From a checkpoint of a small model that answers yes/no questions on an image's attributes.
Model: 9.55M parameters, 48-pixel images, encoder arch mobilenet_v1, encoder norm batchnorm, encoder activation elu, encoder depths [2, 4, 2], encoder widths [64, 112, 192], fusion encoder layers 6, fusion encoder norm layernorm, fusion encoder activation swiglu.
Training: soap at rate 0.0021, 11700 steps, batches of 256.
Data: 245000 training examples, 12.2 epochs.
Rows from block 4 of the image encoder of a small model that answers yes/no questions on an image's attributes, named by matrix and row number. Each number is 128 + 32 x the weight over its row's rms, rounded and kept within 0 to 255. All counts start at 0.
Before each channel's rows are labels from the 100 images, of 14848, where the channel reaches its highest value: "peak on" is the class under the peak. Only what is clearly more common there than usual is listed. The data: made-up road signs on poles.
# conv: pointwise conv (encoder.blocks.4.conv.weight, 112x112x1x1), inputs 0-111

peak on: rim
conv.0 [108 151 143 104 127 102 164 151 114  95  90  91  95 190 105 116 112  89 110 137 157  94 147 169  53 150 140 147 155 141 108  97 153 157 130  96 158 213 158  64 158 164 103 104 104  68 158 180 158 126 132 165  73 162  82 196 130 156 135 101  63 153 139 155  99 106 120  92  92 118 145 102 118 158 123  92 127 129  97 170 149 156 126 147  71 149 184 154 125 125 145 110 115 175 127 100 114  96 126  54 151  72 161 124 141 116 128 120 134 142 130  70]

peak on: face
conv.17 [100 100 208  47 116 137 104 101 133  98 135 109 177 134 132 122 121 132 127 163 134 117 132 204 107 213 140  57  78 145 136 102  67 111 136 180 134 143 142 147 156  75 122 134 122 156 164 148 128 123 162 174 108 160 151 122 130 166 138 131 113 126 138 181 133 157 168  70 131  99 147  97 166 101 121  98  91 178  64 125 179 140 154 128 109 115 167 106 161 153 133 144 111 113 141 123 177 154 113 189  97 136 144 110 228 128 143 132 152 115 145 120]

peak on: rim; face
conv.31 [146 113 201 130 120 119 136 153 101 134 142 106 164 148 155 134 146 101 148  98 123  81  89 127 142 114 183 149 125 182 148 108 175 164 125 102 103 147 153 156 195 139  90 138 185 105 120 142 156 130 120 169 147  55 133 170 116 131 129  96  90 116 172 125 109 171 208 136 120  87 167 148  48 108 116 160 117 113 134 126 135 136 142 137 187  86 122 122 180 153 161 136 185 111 122 163 150 147 103  97  50 160 105 155 107 144 197  73 174 129 129  86]

peak on: symbol
conv.74 [137 129 125 141 163  81  89 197 157 124 118 102 121 135 127 136 162 133  60  97 118  75 104  79  83 119 117 135 188 125 168 104 136  58 166 143 145 134 192 101 124 144 103 151 151 141 167 114 145 107 139  67 119 180 132  79 106 139 140 148 143 128 109 147  77 145 209 213 111  47 129  61 116 114 153 174 127 104 199 139 145 116 158 164 118  77 161 162 163 135 125 112 143 177 135 126 135 109 156 149 130 141 136 125 127 141  79 113 137 140 142 156]

peak on: rim
conv.69 [121 121 161 127 112 119 113 110 114 137 119  87  87 140 158 149 154 131 177 104 162 154  52  87 165  80  48 157 128 129 142 169 201 143 139 103 178 187 104 177  78 110 173 130 144 106 110 130  85 124 120 183 114 131 177  68 143 138 159 179 106 132 130 119 122 124 172 100 164 104  77 106 161  64 123  86 120 137  78  90 140 122 119 120 140  86 156 137 102  97 111  89 140 171 140 110  86 155 117  92 164  83 127 118  66 123 179 129 105  91  99 107]

peak on: rim
conv.85 [121 111 157 118 193 112  98 146  36  88 153 113 114 186  82 107 105 161 108 133  58 127 119  93 120 141 121 125 108 123 167 160 139  71 124 141 128 106 128 142  92 141  97 118 122  95  59 149 160 198 113 180  95  97 106  96 103  91 112 100 251 152 129 128 127 103 101 150  84 122 101 101 164 155 152  66 136 115 139 156 136 151 102 115 100  45 120 116 155 114 120  96 146 125 132 171 123 131 178 110 167 103 108 151 125 100 131 108 129 121  94 143]

peak on: rim
conv.81 [128  96 187 110  81 116 181 124 121 192 121 102 143 141 167 149 144 154 160 174 158 112 128 141 120 133  88  96  75 177 243 154 147  68 159 166 129 187  91 127  99 124 135 126 127 117 164 162  80  96 146 124  98 168 139 111 103 140  72 105 141 106  98 105 160 120 130 171 125 107 125 152 167 177 130  87 115 152 114 151 138 104 145 144 145  97 146 136 141 161 162 105  70 157 134 147  92 125  82 136 214 170 106 144 107 104 129 169  72 117  85 124]

peak on: symbol
conv.1 [ 81  96 167 113 151 172 129  94  93 142 211 168 192  69 137 148 157  67 150 112 119  64 140  93 135 122  89 116 185 124 137 204 181 152 142 134 130  86 174 143 115 147  97 117 165 134 103  76  95 100 109 165 140 125 105 110 175 145 152  86  75  85  89 131 101 128  74 119 151 164 102 134 110 193 124 157 118 112 121 129 132 142 115 141 188 145 159 134 127 122 146 114  97 180 119 113 190 118 137 137 124 102 193 124 146 116 189 152 122 108 114 143]

peak on: symbol; face
conv.12 [120  97 108 116 154 185 117 162 101 140 161 144 116 144 155 148 122 167 135 200 100 124 123  91  96 101 150 124 156 169 100  57  95 125 128 121 150  96 161 183  93 110 148 103 143 165 160 158  85 148 113 126 153 122  97 124  71 168  85 143 123 160  64 114  76  86 136 140  96  90 155  98  81 136  84  90 190 169 178 167 198 108 150 128 137 119 150 143 161 110 105 103 152  98  97 168 142 115 135  86 113  97 188 104 153 175 148 170 162 126  64 103]

peak on: face
conv.50 [ 41  82  96 115 147 123 170 118 161 128 106 153 167 118 137 175 131 123 153 128 148  86 209 161 126 140  64 165 142 108 135  96 127  80 130 108  63 190  91 127 181  51 121 104 130 146 137 123 172  67  55 119 140 112  91 129 122  92  67 133 107 143 121 174 146 123 186 101 155 133 143 102 108 170  97 144 162  82 130 153  97 166 149  97 182 123 167 139 112 139 159  84 161 155 118 137 145 145 113 117 118 167 112 133 165 110 130 115 136 101 105 174]

peak on: face
conv.70 [ 84  92 144  93  62 171  77 130 179 147 133 188 131 139 122 164 168 107 142  72 134 183  71  70  87 147 114  69 160 149 151 127 148 146 161 128 121 176 130 118  94 103  74 110  85  75 121 103 122 164 116  96 134 111 172 107 139 150 111 149 123 114 106 100 119 113 122 120 128 162 119  56 127 125 108 116 146 190 118 142 168  91 126  99 137 144 133 123 155 112 110 166  50 172 113 145 193 101 153 114  81 112  89 138  55 175 111 101 107  98 131 103]

peak on: face
conv.103 [170 148 194  99 138 105 152 103 106 143 112 106 145 150 170 121 115 103 199 141 151  82 173 112 174  76  81 119 131  93 155 180  79 120  84  97  75  90 173 137 102  84 113 141 135 146 154 141 145 144 158 131 186 132 152 116 133 136 169 159 113 109 132 159  81 164 154 110  87 141 147 162 125 111 151 146  88 124 120 150 126 189 123  88 167 146 119 165 137 164 162 162 155 132 172 156 185  91 144  93 160 147  99 118 185 100 181 151 153 118  43 176]